Weights of a small multi-label image tagger: 64-pixel images.
Rows from block 5 of a small multi-label image tagger, named by matrix and row number. Rows with one number belong to one neuron. Each number is 128 + 24 x the weight over its row's rms, rounded and kept within 0 to 255. All counts start at 0. Numbers have three digits each.
After each neuron's rows are labels from the 100 images, of 14848, where the neuron reaches its highest value: "responds to" is what is common among them. Only what is clearly more common there than usual is listed. The data: simulated stained blood smears.
# fc1: MLP up (model.blocks.5.mlp.fc1.weight, 512x128), inputs 0-127
# fc2: MLP down (model.blocks.5.mlp.fc2.weight, 128x512, transposed), outputs 0-127

fc1.330:097115132085093156138149077125111169104157135168095106155115105149109134140151155132090137144134116087141136123148093121091157104105104110122131119132126113180116103152110148132129133165149152144111133106119104112160121172131184118095109138118154143148111116119156099115125154154111173136155119134156099113111174140118147081135080103151152144097164126120098152123139082129153100101115
fc2.330:137090124150148105114107151162111117081116135122120100137150134162117121125134128096170134154146143150110121105132111149107141125120127147109134082126110149166128157144105105103109112125174128122183161124145153134106102106121112133143150127128080146156126126164063144112143161135173094097112172169127101130152105110157146109130088164103148140122074150086109124134138161132115191125129
responds to: small spheres

fc1.251:139115105108097148121154122133102116107124098121181146105149117122144137147122106151125090162134121157140109114134154122089147098108136121123108105111143089152119110131129093100099102085138111114095107105137147102163129088130147140141149185135173153142143145118133184116148132090101104133137145165144132101157149134192146100124103141118064100152110159115077137137093133134158089114127
fc2.251:124125139129132130150140126078141097167132129152099103137174138097142117114098121122094116134134068146107112146141143144175129109141171123122123087153137128166134099183105127097097151106084127111117161109137135120181120115130143122107153112135131125215148129166161128095128129130115115107167107110110137156106119157102106147148135158095105156124136134102131145144130115126173100094091
responds to: small spheres

fc1.396:138140144147121104108166147142132182104097168146074132131079130163097147165147122129113133062150143085160150122119129119143109175137137150126126145173131150149133117146124143116149154151125122124120125144124133063086101142134145101160114093121107064108095123119100116105114110137146097162171122106161092117098122132107109108138157119109139137134113118145126087140139130166103107114115
fc2.396:111113162164137109140129155130158134134129137124141086141146134111133120147109133122087126096129140151128122130143139150171096126149147176134126070170125134141134090236114121089132120117123126127092175144111140124165064104134123118112152142126124131169129145149096151129128158105129106130130120179131118150123108096149105092142131127104128100136125159099106119132136131141158132121059
responds to: lobed nucleus

fc1.3:140143126105153127112124126156113128150143095132086140063118130149155125118139112146116099119151159130134156183122110154138095162132120135092131119098159160107130115113146149107150151151118140115115111118131171111139107115105123131125113129141096131092112110071106146172130121076130124089131128182117097125152116121087117129116128108142127134104171143129120072126109086109084178153196
fc2.3:123152121131138118142131112141137106149100058120105147160112126089119127153105107204109179126091171121172165142118109124160100127148142139118130103106128123115117094130119134152143125141138134076169132130148125119146158092118149147125073124128110110121129124114085112126105131115109129136103132153106149129125125104140103113093085107165123108127153170168146166090134147135120132152199
responds to: lobed nucleus

fc1.469:171105143126113163140118071104153106097138099125141112153162123097168177125161151146136113180146113164144109107130074131127151127153168075116113133096156136095125112150119150135126125133118108129124122128092141183148182130138125097131164166128130118111146126096101162131108120115135131140113108137121066163087129127116110125106141141145111106103165123147136096147140084099124152151127
fc2.469:101126150129122111126110142217148143121121161152117093138158155108121095140099127113123135123112119126121145125126140147148132114131126122151124115124127121152130096153120106122125135108098145125067159128163130154148066089123156137113160135129140095198128135177122136120134130119132114118122119161129167106146152116147156096098107171107203136113137144055086128106131134132124156116127
responds to: teardrops; target cells

fc1.510:158139129147119119082156134141102128139151188078126127094090094123155123115152184110160107111115145108162077123129116164152136132111162136144180130088146123130149123121127110130110102144120147072122146128094138104087107139139096096152099123111146103115141181097116157140112138139137124102112142150120119093123126181157132148073105112108119098123131131140117144142114143130134168131171
fc2.510:128139126150107097120148135162138164131117130158151148073139139103100141185089107098110114084095123138153159125129133125080133139116092189124128127111123083137128106135127102131139135129132120160078080142166125087102091136143140128102135170151156116137139121126143114109149118137121139142129076121175148106177173147094151158101106117138136159133100090131134146150150125108116122090126
responds to: discs

fc1.15:119142144180133100126141162134108157126133123093129100137143149138078113109104146164123118133106131123123175119110108133144102095120134173094111129132079110067139158124139134117153153102087121168137133140149125110126122127156119140152163089133124100117108093136142093158113157143138149141150148116133140123188123104160143112149111112132138155142059153134106163163147177135131078113090
fc2.15:074144115120126123139141166130145109100121107173136090176123140135132146134113100129121123131111133132117108133129141154125107158121105120129107109167058161137123123129149127095142116116135134163092112134196093118136108117131122189121149116121141088154132115193130140090120124139117126159086105141113120128153136074141132141154124157102137132132102126104089159145133130130189179138086
responds to: teardrops; crescents

fc1.482:115153126136127107133107100129166160150147128121124102182169092130108108137105132144115123135120101151145153120130091143114132093157092105129141131126153126109104136125187164107181114119103144101140124120176131123151176163138127155118155090169096109127129125083155120115183164120132108146119085115117095140100096141120124150120108130128165138151185167153097118125147144146115091144095
fc2.482:114120149151119125129104115182116148130136190139125121141132124113119158121126103178084154112106117122128162125133106109131143129137135143117136127154115162141125142145127126101131163120148107138255162145145128152109098135106086130141098135124091108119085111126098100136067139099117124108092164121110146135127112110147125118121147132144091102110118136112138147125128166117127162131085
responds to: small spheres; lobed nucleus

fc1.468:105091144182186105117153186134100135106158133114108100104106079134115107111143121115136117098111127103122087129130125152127161148099136153127176149159108104142119140127141156145158126138151129111111128169111134094107109112116154103159112104159118105062107146113150115111133119128121086128143125115159099106155135127125106107120145078149152135141126149125128136174118198175118135151130
fc2.468:139127098073127131142132083092115135130120127114121183118118134082130145123133110158121101178154127116160139113140127101081159145118116109151119132065111134113139182082144135132123143136094115121218114117134137145174192122153114158124108124139117135125113109134143109136132136121119150130124131086109135149112107161121150186137123135120119118141162130169138106125112107139113074136134
responds to: discs

fc1.345:145154139108096166177117104112151087115146075150114115130159154108162145126155088123094151162102158131148159095150096110114104122110126101111094114138146113132100138095139098121135164133095095104116133121118131143118173154075119153138166132158138114146127131133158148092134153118121179152122086134101120151100144160099158103121126129126132130091151134156141157095159146096107119107173
fc2.345:109111135131144065144100123162164124145100162111119120097145142119133089172127159083112106117106088144148130144154155119140109110112208132166126124114148111117125078138130138116123124119085140130089171125096133145191082075121147107123142136131131143147124151131138143155126127127134101112147153140138158130109128120144111131147159127121177103121091159098081104128130145163157122143112
responds to: discs

fc1.152:137138121102141101166132083142129160153087152154147131101107105153164116167152124080130116117149126097181102139093142142154151151158154106094097141125138161106128155121102091118136175120156168117101131135096122113076139167161125106140099101117176141141161125101103125117124125108137141137094128131144126134120102128117091131109136112104122127072148148112151078082126124099097131118153
fc2.152:144109100130135106137149161082146125092118119127156142147143134183115098161141174095138068113139102156102118119148157164128145128121159139129138099098097121173156159168125143101113130128116095127100124134105114137123109091116104118121171161158123148107166131147107170125153118106141097127128123109131093156080111124153112142190148164124092148100144135115133124126115148125185123093124
responds to: lobed nucleus; teardrops

fc1.47:116148087145120140136140105133139114154057123133135143147118135157140132133155168136163107158153119164162125142102132122088116102130108137105158088098133168184114130152099142093133118163132152101101135117135118166152139093096132128136136116122105165159145127150125118147152143075114148088105168132122137134138133137116119164148144104136154087141115094180109139081124092105082140168144
fc2.47:122120141128107067130138144117149140128161149136156125135111158158127127141112110123111137083071197127122174124148140168183154116126174106131136128135096156118122132106117135159119122117141158104038146114107123102114058105131152110123146137145107091176136111135127122109160137154140132122142127137149134134135165127127118100123105151144141175144104113076134134108127150112151137127132
responds to: crowded; ovals

fc1.437:103105158151133123092116146157108147150146087120131125097140133149105094101131109112121151127125119165107113156157134181115135144103136114156184134148135077093100105148143115153132094118113132095101107114072119108123076132145149107160138110178084145088153122086141144148138133117150130132112151140164113137144135158111123135160147105144122150104101110072163111144154162169148134144137
fc2.437:121112117128110172123141121111134135103155080143125158149122137108138145133131102178133107141143165127091159122108116127116138141138077108114115120107069147147115164121129122130140099134104116140182129119184114136138163162137106164133143102098145117130090105139160107090147122109129147171087087139093137124135122107135125123072108132110115170134194134116146190127132084118142121125152
responds to: teardrops

fc1.509:133156156151148125137161115148112162101161164178117127097151105114160115126141110127117143125126125169130112138124164128135144129146108100141130125180108140127117135100168151171097123114156147121106082081120107138126119072086098120161121123157140121101115119142139120166115102159143155160176114103135107161106131133147085173103157146097135120121133134160121158101144190106153090123109
fc2.509:095094111096118127110098092140134165134139143119126166117118162142153090156141117129140120197123175141119108105119115129102100158098114090137122099135059119136135129146137093126110125145138118115132120129132102160111126100125121155127131075137109116133134107129142131138096141139151119102114175130079146103086124117180135159097128153101153152138173117106136184162121129150121188147144
responds to: crowded

fc1.203:115156114084145165168136119149147116124108085121149149155164097148113130130145138160108156094142128099110141145155113104129120116129119084139136161140156102195116102141133169110106139140138111067129137136164117142163163114138141151110129125150118137153092151104086150137153127109114084095152105143115135134097149146086086085075086135121126133126161104141097117096122127139101155122144
fc2.203:156119131150121128117118104075136156146105077092129152103113143200130117113170134108138156106148150145145096136131148161122094105132121127130131126140182103126131097144138155114126123160176124094105113102100163123132149077131110113147132119140121162078146104106112160167144138124122129132145128100151077118086108167109134130089110105128124161133135106185148129104168109119099129109118
responds to: lobed nucleus; small spheres

fc1.208:101121144148150092103102162128122113165124134119135113117132151119131114117155138081167129141097126133093063155112104127100065094124109139124110129117178143091148118147076133168103110116158140138093132096107130144102125127080139153151148171134166162140146144124129165154128161127120153121108159138143078087141111157156152122137125122120145139109084150166149147137135142142152154119160
fc2.208:104137155147117099122121163085108114147118114111122120083152136131142116101150142079167088133127127137094045167140136126102081100128117149114120133084180119156146123118124141107112074105144129130125148098130141157109130146079161138126157152118152173114098135127142164170125154123120144143114136118135113100170131164131147111137114146116109154147057117165131144146134147135146137124127
responds to: lobed nucleus

fc1.1:122110125132144110118088172147105073127137158161178117106134116117115110134109100167085125154070140165104105127112172116166106138127119162127166076115099098126117121129147097113095091122135128113150107131141146115147114125098119148158109154103101160131133142144136130143132123122131089129114168127100142162117138098152136132130163135168130094135103161095132099197080137105150126133134
fc2.1:128082110145152115122125138097106118089142141135123069146120114146125098101087094141128133142083118138118094084117146148163147123156150180105120117169088125141121100137127107142117107172154103094137129115118148116115068068121148153136096122143081141153144121129148144147171129120172086097160161142139131130114175122128125095129128136169158163129122125100138128165122143130132141156119
responds to: small spheres

fc1.429:117138107091121169105067112156132142100113105156110156126124134144133144150135130148118122112202120113105141130149143089093134119145073078112128124155130119194139090132139139137118148136133112086133121146159141132161162141124134193121132135144136181141097119144140135127137137107127089096096102170134153137116164108123149127128118124134137138157143093105097174106099116112077117133124
fc2.429:081149137123138120164166131098163137095127149162141104172130107078124148149113124145119118155131105138105141099120137087126167157157098163118118134120086121144106121108140139128154131110122133142163128138171076138131114152137131163079165092127145137170117115154131096062129101145114131167108125124097167143105133081110126134122082151103107126128135153098109167145111138114176128122126
responds to: discs

fc1.292:146172142058117158159096087147138100134056124132163144138156140143125137139131142169145135114151118129177147099127167097125110134146155106105120116092166135162135125118082105115106149138089152127139117122151139128145157132132143135114135154094145142175125140157113109117115120114122178116131112162094161127132130143113144166108117132132134121113099104135155116104105043112113110111130
fc2.292:137112093079125176141136099099125127109135103128123160089112122096147151111145108134137099186171123112154167131134131110096158152138113106155133119065085128116130156115140132121130123126100124127204114127143138130181188133121123162117136121125113144118113104139148092137149128125128133133117097115090144141111125133116144156117126135119110142141185116141142117130111107152103053137178
responds to: small spheres

fc1.363:130084146099116136110157136144134118126143153113110158096150144117128179131137143105152094137147126125121103137130096101100164181124144135069149085133155122120157147113092101121114130111105105166097147166123150146105149179078140123098154168154128139120128115152128127137145074144140125115114155178143128104127097161122163172169156146121081148124101101099132117129089125138113130136140
fc2.363:127165175142138116144151121137162139120174162135151137130099125097112143145115175086103128148172131125113078136195114153129142123109099145137131134119115167122128090179147151163136141101154118124070144158093106142128170114154124114098148121152115127121150106139095136142158094132112131129111126113129060164155111101123120128151128106101117106128108131121076109169133123160119155108125
responds to: small spheres; lobed nucleus

fc1.133:166077106174127072133143134100119082169154146129140127130078132118151138092108119088120119104111104138120147166146144205126130133099128136134150093131120143122101107169109123134111103149110103138152127105150124134147100156136077118134142133142141104101104157081162156129101137124156103133146104121131125168106126153145151109126188108102101110134148161159151118145107142164141119116117
fc2.133:123145116130128178139124137123128125088173090154131151104105129094146130124113075161111125170153146115115198118125118176128117104137102070151124117072101128111116146136143110183119148135115112097108106090139116155169158132125124124120135134111130154102117117117125095169124143112153127117103109102101138133167163111112121121145149143162158136123139114104162128158123132174183098130158
responds to: kidney-shaped nucleus

fc1.223:154086136130072121105138154111155135145118135137096160117100164163147132110156162108135146111163181153095100132124166131122104158130120102075133116153130157154142136124117166095150109131127172120124120138105119107107103167151049149133130094124134163120107134122118167127143129137086159142109132135130118151091124119142129116150142089070105132089125111128142169135133091138126112099101
fc2.223:144146112074120127137109098104122122128154164135129157132141119100128159135117135147128116154127151133095116122137127103125152126149100105146138148070141189123140205100134160128125149111131123150151117143116107184126164146168093089111111126128136174118112137107101093141111117147118155120119181091103121135154129149126116152174159149124092090136157166145128074130120095109101127110123
responds to: teardrops; crowded